A small contrastive audio-text model, trained from scratch.
Training: adamw at rate 0.0017, batches of 256.
Rows from block 6 of the audio encoder of a small contrastive audio-text model, named by matrix and row number. Rows with one number within an expert belong to one neuron, the router's apart. Each number is 128 + 24 x the weight over its row's rms, rounded and kept within 0 to 255. All counts start at 0.
Before each expert's rows are labels from the 100 clips, of 14848, where the router gives the expert most weight on average: "loudest" is the band of the loudest frequency at the time of the peak. Only what is clearly more common there than usual is listed. The data: babble in 24 made-up languages, each with its own sounds, syllables and stress or tones, from a formant synthesiser.
# router: router (encoder.blocks.6.mlp.router.weight, 8x160), inputs 80-159
# up: expert up (encoder.blocks.6.mlp.up, 8x160x160), inputs 80-159
# down: expert down (encoder.blocks.6.mlp.down, 8x160x160, transposed), outputs 80-159

# expert 1
loudest: 2000 to 4000 Hz; 1000 to 2000 Hz
router.1 [179 109 137 143 183 124 132 128 140 114 129 138 141 112 121 134 134 135 144 139 161 119  79 153 129 108  62 127 103 142 120 156 160 121 159 119 117  82  99 141 141 146 132  85 118 151 143 140 165 157  75 116 167 110 123 118 110 148 154 142 139 119 116 161 116 158 149 121 156 160 157 158 115 104 119 147  84 117 105 127]
up.0 [ 93 129  93 120 142 128 103  90 144 131 135 130 116 163 134 137 108 131  99 124 119 125  72 108 126 135 111 142  67 160 131 133 157 113 115  96 157 122 134 148 127 160 125 146 169 152 102 152 161 149 116 125 125  85 138  71 144 113 164 129 134 107 157 174 133 175 122  92 131 141 147 112  87 103 132 124  97 149 153 119]
down.0 [141 118 168 134 137 140  93 114 134  64 139 165 145 158 124 139  97 128 173 173 101 156  85 108 119 137 102 126  99 144 109 145 142 112 156  82 118 123  97 139 127 144 117 127 182 162 129 146 119 150 143 127  93  96 143  80 124 134 149 106 143 139 101 134 110 154 132  99 126 125 173 149 109 132 129 131 122 123 121 113]
up.1 [137 120 147 136  96 159 132 161 135 126  99 110 117 184 119  74 131  94 129  96 149 142 119 164 155 137 126 100 148 150 162 121 135  75 129 157  94 122 158 147 130  99 112 102 100 124 101  94 146 141  88  80 149 123 189 109 108 141 164 116 115 138 137 144 122 107 127 123 117 138 108 130 130  75 125 140 117 149 142 141]
down.1 [ 88 118 109  88  93 120 149 135 147  90 107 175 114 153 157 112 119 123 155 101 128 121 141 111 184 170 123 137 104 141 163  97 166 102 174 144 123 163 129  72  68 122 139  99  75 129 108 115 127 125 122 123 131 145 134 167 171 127 152 130 124 153 138 130 111 141 168 114 119 110  85 169 131 109 115 120 104 123 138  99]
up.2 [119 134  99  86 135 125 128 120 145 160 135 117 100 143 144  81 141 120 145 136  91 116 123 122 142 139 147 159 123 109 153 101 127 122 109 124 165 141 167 100 113 178  82  88 121 139 127 108 123 126 132 117 118 104 184 108 131  80 128  92  90  94 202 116 158 166 134  94 132 118 110  91 125 135 120 110 121 150 144 144]
down.2 [123 137 147 116 113  91 121  98 142 110 156 115 193 100 136 182 130 131 104 147 113 141 101 138 130 127 109 148 123 118  92 123 107 147 123 109 110 114  95 132 123 111 141 170 160 132 150 149 133 126 168  99 141 114 120  98 109 111 127 133 130 105  66 153 146 132 127 118 150 107 163 145 105 149 123 155 110 162 104 112]
up.3 [137 159 102 168 139 137  98 121 121 140 172  99  68 141 106  93 135  99 123 100 133 125 133 128 128 130  99 154  90 125 152 129 132 119 120  99 166 126 141 115 123 150 117 118 144 157 124 120 167 175  88 144 124 111 141  66 131  99 164 123 108 102 142 144 155 184 134 115 129 154 138 124 122  83 103 157 102 151 155 164]
down.3 [132 117 120  97 141 104  81 127  97  88 129 168 146 130  84 161 110 143 158 139 123 138 124 100 115 122 126 115 121 156 143 170 158 106 132  82 123 141 124 130 148 179  75 100 149 134 129 147 138 134 136 146 119  90 148  88 101 169 120  98 138 118 131 134 101 139 135 108 144 130 142 145  77 148  95  85 113 131 140 143]
up.4 [121 159 130 142 154 109  96 134 145 159 213 100 104 129 136  98 194 139 146 136 109  95 115 122 133 143 101 158 111 121 138 126  84  81 104  77 142 142 126 122 139 202  63 110 161 164 144 158 128 150 141 102 114 122 134 115 151  98 172 113 114  88 130 166 143 165 131 113 147 105 137 108 124 139  96 138 127 179 104  82]
down.4 [120 115 160 147 159 145 113 109 144 101 171 152 134 154 109 163 115 172 171 184 117 119  99 115 112 145 120 124 131 146 153 154 137 109 141 108 114 158 114 119 146 148  75 113 148 134 145 189 100 142 168 106 111 123 173 125 143 158  97  97 130 145 100 139 120 127 113 109 136  99 155 183 113 150 139  98 146 106 102  89]
up.5 [122  91 112 105 136  88 109  86 145 152 148 117 140 175 128 102 163 121 115 122 114 115 121 123 143 127 104 157  75  83 162  82 129 130 123 116 161 138 136 130 114 145 122 114 148 148 117  96 101 140 118 133 117  97 149  79 175  70 133 116 120 110 174 156 153 205 117 121 123 138 139 114 100 124 125 169 133 110 151 113]
down.5 [128 123 147 123 121 108  69 108 119 109 150 166 114 153 117 161  96 160 147 168  88 127  94 107 102 137 119 129 108 146 113 151 151 118 124  70 123 106  99 143 135 138  89 163 177 156 151 173 142 131 170 144 119 102 172 107 148 154 130  87 138  99 125 159  91 163 127 106 125 130 182 160 117 131 110 110 125 154 127 119]
up.6 [126 128 147 115  99 116 129 126 132 166 123 121  91 149 152 122 135 102 141 103  77 112 133  97 118 132 161 139 111 132 181  86 107  84  93 117 162 167 137 137 118 130 127 138 139 110 103  98 102 102 147 108  87 115 152 103 143  92 135 135 132 139 133 119 171 165  78 133 118 135  74 115 128 135 136 144 143 143 147 130]
down.6 [130 120 131 166 184 140 120 102 145 106 133 171 113 107 109 150 120 115 144 126 140 130 143 138 146 140 115 128 126  82  70 144 107 115 131  80 134 111 103 158 126 134 102  97 126 128 145  98 143 129  90 143 106 100 128 139 107 129 114 176 161 139 120 104  96 135 151 129 141 109 128 158 182 169 150 118 125 134 114 107]
up.7 [103 146  98 106 117 146 118 101 133 187 148 107 125 169 125  77 124 126 117 117 123 101 121 116 167 167 126 139 148  89 192  94  58 140 107 138 149 138 154 123 136 138 138 121 118 117 121  92 116 113 159 127 124  96 148  98 108  81 111 123  98 112 175 107 173 143 117 103 101 115 101  59 145 181 138 123 154 117 140 102]
down.7 [131 147 120 125  96  94 124 116 108 106 126 120 129 100 155 129 129 117 140 149  98 137 109  98  88 124 151 184 116 144 116 145 131 126 140 140 163 136 106 104  73 133  92 135 179 119  99 162 121 127 157 143 137 155 156 116 165 115 172 102  85  78 114 150 139 184  98 106 159 141 166 143 124 142  98 154 107 158 134 145]
up.8 [118 129 155 116 113 122 131 147 123 146 124  86 112 156 147  71 103 110 158 135 113 120 136  94 126 113 132 179 112 186 181  91 126 114 144 135 151 199 117 112 117 109 128 108 135 131 125 101 134 118 162 107 116  94 157 118 131  95 174 132 130 144 123 147 160 163 101 138 101 131 138 142 107 126 120 202 127 131 149 119]
down.8 [123  72 158 121 123 116 136 144 169 161 146  85 115 121 153 136 114 112 128  85 142  65 153 164 109 130 152 126  98  97 113 100 108 167  90 110 128 105  71 147 171 102  94 121 124 114 127 120 117 119 141 179 108 162 124 141 116 129 140 165 154 125 106 106 100 129 101 131 119 127 116 138 132 112 145 165 128 142 145 123]
up.9 [121 150 134 125 116 119 101 156 117 167 147  95 118 155 114 122 130 117 117 129 103 123 139 100  99 122 141 127 136 127 162  88 108 122  79 113 106 171 172 115 135 116 116 144 127 122 125 114 106 124 152 113 120  98 199  77 124  92 130 116 105 141 162 126 163 119 105 103  76 126 112  96 123 134 131 152 116 145 168 144]
down.9 [132 128 110 155 120 143 116  87  79 154 151 126 124  89 108 139 155 124 125 144 155 138 164 142  76 141 115 143 107 153  96 101 139 160 108 116 123  86 139 152 135 133 109 138 122 101 134 139 118  92 115 135 132 158 148 128 108 119 134 142 142 100 127 132 148 142 130 156 140  94 123 108 133 123 162 149  98 176 113 182]

# expert 2
loudest: 500 to 1000 Hz
router.2 [139 120 116 108 139 173 153 100 139 128 151 164 156 135 164 112 110 146 127 185 145 143  96 125 159 106  68 149 123 153 126 127 101 124 158 117 140 121  92 130 126 135 136 111 131 109 114 148 132 112 169  92 139  91 144 140  59 115 150 152  97 123 139 171 155 138 125 138 138 132 121 129 120 161 149 124  87 147 105 154]
up.0 [148  95 165 100 137 117 144 119 126 136 132 141 157 161 120 113 121  81 173 131 119 103 128  91 129  92 110 136 123 153 179  80 130 105 117 135 114 144  94  88 150 151 143  80 127  94 148  86 120 137 140  99 108 110 142 109 132 102 154 146 140 140 102 143 127 134 111 136 120 143 127 178 114 128 166 154 127 107 164 134]
down.0 [132  84 142 102 119 149 158 119 141 136 128 105 141 127 149  85  89  88 125  53 140 123 172 143 142 135 134  99 107 122 127 127 164 174 154 123 125  95 115 115 144 123 146 113 116  98 120  90 111 112 103 147 113 144 124 139 146  98 121 148 136 136 103  83  79 120 173 133 168 104  97 136 138 131 142 134 148 106 129 139]
up.1 [140  99 164 126 137 158 125 116 110 107 136 108 184 119 139 123 138 155 160 128 116 107 140 102 111  95 129 158 123  93  84 129 134 121 108  87 124 100 155 118 137 103 135 130 144 128 135 162 115 140 150 106  74 171  89  96 139 117 159 149 124 147 127 123 139 154  97 122 115 162 179 121 149 144 163 135 139 157 124 111]
down.1 [102 105 113 138 153 129 103 144 170  91 102 112 123 161  85  64 107 112 150  78 137 120 122 134 121 142  78  87 137 139 148 153 126  99 150 124  63 129 123 156 148 155 117 102 133 123 131  99 139 142 100  94 141 124 142 109 124 142 146  93 119 140 151 124 132 119 164 109 147 143 122 163 123 144 124 177 138 101 100 118]
up.2 [120 148 146 146 113 150 138 112 109 126 152 140  96 123 142 123 140 115  89 140 173 199 118 143 163 101 125 124 153 177 124 106  90  80 125 142 139 144 145 165 158 103 119 147 134  84  92  88 130  78 140 123  99 111 155 130 113  86 111 157  98 109 130 110 167 128 156 134 105 104  93  95  99 120 116 105 114 150 136 153]
down.2 [179 149 142 110 136 152 141 115 121 127 161 111 156 117 174 135 104 146 122 156 115 166 135 104 114  95 115 166  92 109  79 123 104 128 167  84 148 124  97 123 140 104 136 182 109 109 149 158 101  93 147 151 118 123 128 171 111 122 124 143 103 137 123 127 193  85 132 136 117 133  99 129  84 149 122 122 148 161 121 135]
up.3 [146 110 116 144 117  56  95 135 115 125 115 115 117 170 137 147 127 117 117 140 135 139 126  93 110 148 110 121 138 135 163 137 172 106  97 135 129 122 115 130 153 100 116 143 136 113  86  77 150 119 125 107 117 140 152  98 160 105 129 153 171 144 129 164 112 139 141 104 116 147 127 173 104  93 143 102 117 122 157 158]
down.3 [ 93 113 132 123 130 153 140 128 124 159 177 130  98 151 122 121 166  93 131 151 115 128 136 145 181 155 164 186 149  75 100  72 105 110 102 101 162 136 163 117 103  81 151 151  75 100 139 119  95 133 128 153  64 142 123 134 125  66 144 163 108 135 142  81 138 153 110 133  86 121  99  92 185 112 130 120 155 135 112  89]
up.4 [192 102 151 145 128  95 117 134 153 152 107 107 139 127 117 141  83  82 118  77 143 155 141 129  77 111 141  94  81 175 136 126 188 169 134 111 101 115 122  75 137 116 144 156 109 121 135 133 126 134  85 121 107 114 153 112 138 135 133 162 150 146 118 132  90 150 147 106 132 149 125 128  98 146 121 151 107 101 148 130]
down.4 [117 174  52 149 166 148  80 138 130 143 109 144 112 131 101 143  95 150 111 132 164 147 110 143 151 135 119 120 107 116  91 168 119 131 135 127 141 139 178 137 107 143 119 141 138 126 132 114 148 154 112 123 150 112 149 139  77 109 120 160 105 130 170 127 148 131 126 114 104 115 125  69 102 140 103 146 112 102 116 132]
up.5 [140 128 109 105 145 166 158 126 129 126 106 139  70  98 135 170 119 102  80 114  81 181 164 122 166 114 114 122 163 149  95 135 134 185 130 156 150 151 131 111 101 127 102 155 135 137 113 117 131  89 147 145 164 116 169 139  73 129 125  89 118 116 175 134 151 104 114 173 131  85  87 105 143 126 116 141 105 121 124 164]
down.5 [100 127 152 126 108 128 168  97 154 126 116 144 154  96 138 139 143 155 145 130  88 126 104 124 107 142 154 146 163 123 128 100 168 171 116 152 124 146  96 131 128 128 123 140  99 142 137 173  97  93 165 143 126 123 173 156 146 170  88  95 132 134 117 131 122 104 124 117 130  98 105 171 105 141 139 107 143 169 138 121]
up.6 [121 123 107 114 108 111  57 100 156 170  97 128 129 170 141 129  99 155 123 143 136 131 125 124 133 137 135 110  97 153 152 109 134 113 139  86 125 101  98 105 120 131 139 112 144 145  88 132 124 158 136  89 120 160 156 136 137 112 133 168 134 164 104 149 140 175 135 107  98 167 112  96  99 111 145 123  91 121 135 124]
down.6 [116 133 128 141 129 135 105 121 146 130  98 157 125 151  80 159 103 176 111 147  95 147 101  98 118 148 128 104 103 134 123 153 120 143 178 130 136 116 149 142  66 118 130 149 134 109 125 148 111 153 130  97 151 122 130 114 108  96 129 175 114 162 135 113 125 143 121 124  78 110 109 104 122 142 171 153 149 104 115  87]
up.7 [206 107 144 131 127  81  97 150 150 127 112 117 124 141 139 130  78  78 105 105 141 150 136 125  72 108 155 119  94 158 141 123 156 150 132  91 108 114 136  87 113 112 120 141 121 115 138 127 138 125  94 125 115 100 148  97 128 121 131 158 113 159 147 153 110 166 155 111 128 133 117 127  81 147 119 155 108 101 153 158]
down.7 [107 165  62 162 168 142  91 151 140 149 107 113 133 154  93 145 107 148 118 128 150 123 113 150 143 110 108 141 110 115  97 163 116 127 162 132 129 136 139 122 115 146 164 106 129 101 133 125 152 166 103 113 175 114 112 129 102  99 137 156 112 143 152 120 124 121 144  86 125 117 129  61 104 156 107 154 112 119 128 164]
up.8 [166  77 165 100 107 161 140 122 118  95 122 141 152 103 133 109 116  69 171 128 118 119 132 110  98  97 138 144 122 140 182 125 128 115 114 158 125 143 130  80 166 155 148 103 123  98 116 111 167 150 132 109  88 133 136 123 138 140 169 136 149 146 128 161 153 127 116 120 172 173 119 151 155 111 122 171  89 103 136 158]
down.8 [118  71 164 154 132 110 148 124 172 135 120 125 135 115 137  75  58 137 152  79 163 118 135 148 146 144 127 102 133 109 122 129 141 169 105 121  97 103 101 127 114 125 130 139 122 128 144 125 138 100 114 147 125 103 117 179 130 158 144 147 157 153  91 114 108 108 137 121 120 108 115 148 146 165 182 145 117 130 124 124]
up.9 [131 136 135 113  95 103  77 115 162 148  90 114 121 134 144 134 108 115  96 136 132 140 127 123 142 139 113 135  93 153 170 110 113 164 140  75 103 116 103  89 113 123 162 106 180 158 109 113 103 159  94  96 140 118 120 107 151 107 154 148 143 162 113 125 147 183 135  87  92 164 124 124 130 149 131 183  94 108 162  89]
down.9 [127 165  91 158 129 147  86  95 148 128  82 138 151 119  93 165  81 153 109 144  97 147  89 114 117 142 134  92 108 136 119 175 110 133 185 108 139 104 131 150  90 142 130 141 129 100 119 145 133 151 140  98 168 125  93 106  91  95 129 167 119 141 139 141 145 138  95 112  89 152 153  96  96 167 152 150 128 115 109 122]

# expert 0
loudest: 4000 to 8000 Hz
router.0 [153 127 135 112 151 146 143 159 170 101 126 114 119 168 112 119 115  95 161 121 157 130 158 109 140 121 102 127 128 138 151 109  87 118 124 120  99 125 122 111 129 146 138 111 102 124 104  98 154 138  54 102 132 131 150 154  90 112 150 144 123 147 169 121 117  85 185 105 122 124 116 172 165 129  99 109 108 117 122 136]
up.0 [150 106 116 114  91  99 127 152 106 127 129 118 167  83 131 126 116 128 103 130 151 141 137  95 122 149 186 114 110 158 105 122 122 139  63 127 124  97 187  90 152 160 154 117 156 178 102 104 153 171  83 150 121 135 127  93 138 111 150 143  87  99  71 149 129 129 137 129 124 149 165 116 135 113 158 109 114 120 178 123]
down.0 [167 126  99 131 143 123 121 147  88 122 148 115 117 104 131 118 164 138 152 108  57 131 120  94 105  88 142 130 177 146 151 130 154  77 132 147 117 112 147 146 113 135 136 180 131 157 130 153 139 124 120 127 136 121 145 113  98 102 133  74 103  94 126 138 114 129 109 117 126 139 145 103 140 108 110 122  94 170 120 148]
up.1 [ 99 129  90 151 143  83 129 183 102 145 146  65 144 147 120  97  93 141 113 155 144 111 142  94 113 155 146 129 108 165 147 134  92  78  90 151 101 136 157 117 147 100 147 129 122 154 143 134 139 113 130 100 139 141 139 121 138 102 142 128  99 128 111 186 151 140 110 177 101 129 158 125  96 108  96 116 139 138 154 133]
down.1 [108 133 128 134 128 126 156 174  76 149 168  82 139 129 153  69 166 141 152 121  91  84 152 154 147 119 180 163 160 132 180 100 116 108  94 148 123 135 153 145 135 105 156 135 113 159 136 141 106 125 152 156 116 192 147 136 144  93 134 114 117 100 112 146 156 135  92 131 100 115 151 113 131  90 110 143 144 148 146 118]
up.2 [137  93 103 124 119 101 137 131 123 147 130 119 135  89 133 102 133 149 110 134 140 110  87 145  97 112 125 116 123 109 158 149 123 128 133 158 149  99 122 102 143 163  83  48 112  99 131 134 152 136 164 136 143 109 170 116 124 155 142 154 107 125 133 199 133 152 120 156 145 128  95 105 118 159 139 112 107 154 115 182]
down.2 [111 111 163 115 135 155 101 122 162 165 106 173 121 156 129 129 111 146 176 145 171  93 113 100 132 100 153 179 154  95 122 105 150 158 165 108 117 147 135 203 128 112 105 125 120 130 104 158 114 110 172 123 124 128 131 142 128 115 141 119 105 118 121  98  93 138 111 100 110  89 172  84 139 137 129  97 145  93 118 133]
up.3 [147 141 146  93 159 111 112  88 109 163 123 106 168 123 161 138 158 117 118 149 102 173 113 157 145 105 145 135 121 141 135 103 137 116 119 116 135 111 133  89 124 159 144 121 157 143 141 152 109 108 106 152 139 128 155  88 145 147 124 116  93 104 113 153 101 152 127 126 158 122 137 134 100 144 184 126 120 137 129 132]
down.3 [114 152 117 137 165 156 135 161 105 123 149 105 102 119 145 135 119 115  57 137 127 157 130 145 145  70 126 119 147 116  88 128 155 158 128 105 146 162  93 120 146 120 144 141 121 121 126 153 145 143 111 132 169  66 126 124  84 130 123 133 113 140 175 126 115  93 136 118 153 115 121 109 137  97 116 144 120 150  98 120]
up.4 [146 103 127 109 115 100  87 132 130 130 111 100 108 130 144 143 156 121 159 135 120 132 142 121 122 153 131 122  99 147 118  69 186 135 138 139 116 145 148  98 147 125  89 101 104 111 152 142  80 138 146 134 100 109 236 123 108 154  97 125 145 133 107 135 120 150 151 131 101 128 111 168 131 116 113 149 117 124 135 130]
down.4 [ 78 117  83 136 121 122  98 170 191 120 169 168  69 164 118 103 120 104 147 153 146 175 177 115 136 106 126 151 143 108 130 120 137 118  84 130 140 152 171 112 106 112 122 131 107 146 116 123 121 126 132 143 129  94 143 125 120 110 137 151  94 134 153 103 120 130 169  96 137  81 133 125 154 134 116 160 110 137 119  96]
up.5 [155 129 104 101 106 119 121 137 151 149 112 103 109 111 127 158 166 134  98 115 107  97 113 134  90 127 101 120 115 133 142 158 115 133 112 164  95 181 108 114 115 131  59 119 104 116 133  90 139  98 108 104 145 118 186 135 146 153  99  90 139  90 203 144 131 103 103 149 149 137  73 136 131 102 111 127 134 118 140 143]
down.5 [ 98 130  89 102 156  94 111 125 219 128 114 175 116 179 136 151 100 108 138 137 143 132 125 113 145  96 110 136 111 106 108 131 167 128  93 111 111 163 131 126 150 106 121 108 128 141  76 120 126  94 117 109 130 131 143 145 129  95 166 121 124 123 130 106 106 131 167  83 131 125 133 139 159  97 140 134 103 131 149 115]
up.6 [145 131 115 150  97 143  97  97  91 103 111 121 174 123 137 138 119 129 114 106 126 128 122 131 133 111 204  90 156 133 149 110 143 121 110 120 126 131 166 124 167 178 153 123 126 127 152 110 117 163 131 192 104 108 121 108 124 122  87 129 101  89 151 105 105 110 118 134 110 166 116 136 126 135 172 119 145 131 137 134]
down.6 [178 106 114 137 116 163 110 146 115 127 136 142 129 141  83 189 169 142 117 115 131 126 168  99 107  89 164 100 164  88 149 145  94 137 100  69 106 146 129 170 139 104 133 153  98 150 154 141  90 114 122 157 113  84 117 108  95 137 123 157 113 123 129  72 114  97 104 155  97 165 149 149 177 135 148 115 119 113 143 126]
up.7 [152 145  87 159  88  83 105 125  67 150 150 119 112  96 156 121  97 112 125 134 105 116 113 115  97 110 162 122 129 167 127 124 179 104 117 126 151 160 148 118 145 120 122 120 126 128 160 139 147 141 142 141 117  98 164  77 127 117 141 111 115  87 125 169 123 158 115 146 122 128 140 134 105 109 125 112 128 150 164 135]
down.7 [157 125 137  97 148 122 125 114 168 131  94 181 133 146  89 138 141 113 127 142 120 145 178 110 136 112 147 116 121  95 123 120  87 111 159 132 128 159  80 136 120 110 111 101 130 156 107 108 122 121 102 139 139  96  99 146 131 135 126 119 124 153 130 106 112 129 176  94 121 101 130 198 155 151 144 130 134 136 118  95]
up.8 [123 110 178 109 133 131 137  82 129 137 153 128 149 126 117 126 162 105 160 129 125 109 126 120 114  72 136 117 137 111 140  96 129 124 116 120 162 111  71 152 133 149 131 117 183 118  98 140  80 111 199  97 108 118 130 131 170 102 112 125 152 143 103 126 127 138  77 135 156 134 131 162 126 157 188 153 156 144 128 116]
down.8 [168  80 131 117 134 168 126 106 156  74  82 161 130 133 145 102  51 100 130 104 136 148 140 133 111 145 125  84 105 117 101 155 152 144 165  90  95  85 140 137 106 150 151 126 162 125 130 102 125 133  88 133 103 129 119 120 118 140 108 135 130 137 131 103  92 113 117 122 133 131 125 138 139 147 140 169 123 102 136 152]
up.9 [142 147 156 114 102 104 122 149 117 120 104  96 144 105 131 135  96 101 110 125 126 107 172  97 124 128 216  93 120 145 103 141 111 126 107  91 133  99 144 106 124 140 141 116 168 158 114 106 151 123  94 174 141 145 110 104 139 154 124 151 133 152  47 148 115 114 122 129 127 131 184 151 138  82 136 107 101 172 175 158]
down.9 [133 118 112 112 129 153 140 139 117 100 139 113 120  86 173 137 126 103 117 133  71 140 105  81 127 128 153 172 159 138 133 127 130 111 105 148 144 104 145 117 110 123 127 154 144 159 110 147 144 127 146 108 129 113 143 131 127 119 140 123  86 140  72 148 148 136 108 115 126 103 151 101 158 134 128 111  96 164 138 171]

# expert 4
loudest: 4000 to 8000 Hz
router.4 [142 173 125 129  87  85 108 147 117 107 109 161 134 109 132 157 118 155 124 152 152 151 138 122 103 122 109  92 131 115 139 139 141 101 161 117  79 149 113 136 115 102  95 107 135  98 116 134 151  97 121 113 187  82 149 133 146 198 152 121 125 147  84 151 144 133 132 134 143 106 147 155 117 142 122 159  95 117 130 151]
up.0 [110 108 100 147 163 178 103 129 109 148 116 114 130 153 101 107 148 106 148 139 160 113  92 171 149 144 159 144 133 148 138 171 111 137 128 112 172 121 161 127 142 138 147  83 115 157 168 130 145 174 118 142 106 115 118 117  78  91 142 143 128 114 168 135 119 113 136 144 106 161 123 117 117 127 121 116 138 149 135  95]
down.0 [153  72 161 134 122 114 139 112 155 168 156  82 130 163 112 157 150 131 169 100 115 148  88 100 129 129 106 134 117 128 152  82 114 142 136 131 147 101 102 128 150 139 112 124 119 114 131 114 128 117 187 126 124 107 129  73 152 152 140 100 113 145 184 157 130 126 116 144 156 137 142 183 135 183 139 123 128 158 111 130]
up.1 [143 150 126  95 114 111 141 137 125 136 124 105 152 136 105 135 169 136 119 140 100 135 133 124 122  89 140 110 106 152  95 182 129 104 135 122 115 129 131 104 155 136 153 168 123 125 155 145 121 120 139 125 118 157 107  98 133 123 164 107 100 102 135 145 139 127 161 103 143 185  66 108  56 126  85 108 106 117 136 146]
down.1 [160 118 100 135 167 122 119 152 129 116  89 121 116 101 116 174 137  97 151  85  94 134 135 124 140 137 140 133  89 125  89 128 112 114 149 106 111 137 122 101 167 105 147 129 119 126 118 127 105 118 121  77 127 133 134 105 125 102 131  95 127 165   0 140 122 131 109 145 134 142 115 173 137 128 138 146 121 114 107 131]
up.2 [ 67 154 103 155 134 148 121 151 105 141 147 114 104 134  74 109 138 122 131 128 144  69 137 137 123 145 141 133 140 111 110 170 100 161 104 193 148 123 139 119 146 124 112 115 123 120 158 138 164 143 126 139 131 115 118 144 112 113 107 144 141 114 159 126 140 161  92 120 120 120 147 103 144 149 129 131 193 116 110  92]
down.2 [104 103 167 135 129 132  89 140 169 133  96 142 117 163  79 112 127 147 142 104 132 130 128 133 161 123 154  85 163 101 128 104 133 138 107 130 137  89  88 166 150 121 128 138 127 136 133 128  75 111 133 135 127 119 114 129  80 132 140 145 111 160 134 132 106 147 133  75 105 113 102 142 129 168 165 156 102 134 114  79]
up.3 [113 138 121 147 155 150 105 166  86 162 146  77 110 142 128  88 185 131 147 113 128  73 123 140 142 147 165 151 137 121 141 110 115 150 120 133 147 133 135 134 101 154  99  85 114 103 120  93 128 132 104 109  92 149 112 165 105  88 143 120 116 127 181 111 121 123 124 169 131 154  83 127 120 146 142 160 155 162 137 112]
down.3 [150 116 163 143 109 114 105  92 119 133 128 115 150 142  84 159 136  84 142 129 113 163  90  99 117 125 105 152 115 147 173  93 142 101 154 124 143 145 115  97 156 170 139 145 143  71 118 147 108 115 133 135 114 146 163 112 120 127 148 147 136 142  90 165 145 160 114 158 134 154 105 162  80  81 135 146 110 143 130 124]
up.4 [140 119 114 104 121 103 124 106 118 111 119 152 186 147 143 152 124 131 117 136 124 148 124 135 127 104  97  80  93 170 166 151 166  85 169  98 123 141 141  84 159 139 182 132 140  96 113 104 130 126 102 142 137 160 129  99 142 134 110 113 129 126 109 168 101  86 138 120 127 164 143 164  74  70 112  90  85 103 139 126]
down.4 [131 119 112 136 124 148 122 139  53 101 102 136 138 117 111 220 140 112 133 113 119 106 127  97 132 152 148 159 129 148 153 130  85 135 163 114  95 131 149 109 141 106 145 135 125 148 143 131 137 121 142  85 102 118 154 105 102  80 118 110 136 169   0 162 137 131 128 145 124 148 153 156 137 114 112 139 148 127 125 129]
up.5 [122 160 121 139 114 138  97 216  81 153 125 112 106 155  78 123 152 119 110 125 125  90 139 115 103 128 161 155 153 103 116 136 109 126 134 146 134 149 124 180 102  93 109 114 128 166 137 133 130 115 147 112 121  97  89 137 127 128 156 105 190  99 141  84 117 124 116 167 129 143 117 126 167 101 116 145 161 155 125 130]
down.5 [101 153 115 160 128 112  95 169 169 145 126 131 136 157 128  82  95 196 130 117 151 111 158 134  92 144 154 102 143 116 129 116 119 106 107 139 119 124  77 134 118 137  96 115 107 173 133 122 136  96 106 132 126 121 108 149  88 132 120 130 114  95 125  98 108 133 138  96 122 140 120 135 158 152 148 131 104 137 133 120]
up.6 [165 117 137 155 151 130 135 134 115 159 139  97  72  85 112 145 167 177 146 124 119 114 158 113 110 104 137 155 167  88  38 148 118 169 115 152 131 122 135 151 116 137 116 130 125 133 129 134 160 118 112 118 111 149  94 124 120 134 115 110 112 104 128 101 152 154 117 117 124 106 123 119 150 163 100 151 145 127  69 131]
down.6 [156 161 119 157 123 121 131 102 163 110 118 170 138 139 130 108 140 139 114  88 187 127 129 141 131 110 133 108 130 109 113 111 126 108 118 128 110 123 121 171 129 129 108  86 112 143  97 126 140 102  90 102 125 107 114 137  99  98  96 113 145  98  25 120 117 122 126 130 133  91 127 130 116 144 193 118  85 127 123 132]
up.7 [163 137 124 102 126 101 122 102 119 137 103 113 167 148 135 152 136 142 137 120 109 142 140 118 113 115 126  80  68 154 162 137 168 104 155 101 121 146 160  86 160 136 133 124 144 106 130 143 116 133 110 155 137 133 146  98 143 134 129 113 130 124 120 182  98 114 153 124 132 186  93 134  55  99  95  86  93 107 160 139]
down.7 [158 113 114 119 138 126 141 144  97 109 138 126 139 123 124 182 144  94 141 112 119 114 112 103 152 139 148 144 120 151 124 117  87 114 153 124  95 124 134  90 141  99 136 122 125 141 154 140 135 135 152  69 114 133 155 120 124  74 127 123 112 174   0 145 149 136 114 169 112 157 156 180 128  93 129 152 149 104 100 112]
up.8 [157 117 162  91  92 100 148  98 148 137 126 150 159 125 108 161 105 136 114 114 129 154 142 107 116 138 105  78  85 117 162 115 127 129 165  93  89 125 159 104 162 158 149 136 139  97 144 100 126 128  96 114 147 137 154 116 131 131  87 142 120 138 111 143 110  79 154 131  96 142 103 146  93 105 133  98 121  69 145 134]
down.8 [159 119 140 109 151 145 137 131  86 120 118 115 146 146 112 179 124 129 171  96 114  98 104 108 156 136 150 166 114 150 132 149 130 151 124 142 112 145 146 128 112 104 160 148 131 158 153 155 101 124 133  77 126 146 143 139 140  87  99 129 141 155   0 144 120 130 121 132 119 150 149 156 125  91 131 145 158 108 109 103]
up.9 [129 106 114 135 156 169 112 108 126 161 136 126  97 139  88 108 155  97 155 135 155  91 103 165 137 120 135 140 147 123 126 136 114 154 116 146 148 140 149 192 166 166 135  73 106 118 150  75 155 142 106 100 120 131 116 145  84 125 105 136 147 104 157 124 162 142 131 156 109 130 118 110 136 136 147 140 154 139 112 128]
down.9 [106 121 132 118 130 103 121 112  97 126 129 120 115 121 117 175 174 115 135 170 123 149  79 122 117 129  76 139 153 114 132 130 156 119 132 127 143 138  95 103 142 140 134 118 139  85 139 145 122 136 152 137 134 136 164  91 139 140 156 117 129 149 233 168 144 155 144 157 129  93 136 109 113 124 109 141 126 173 146 124]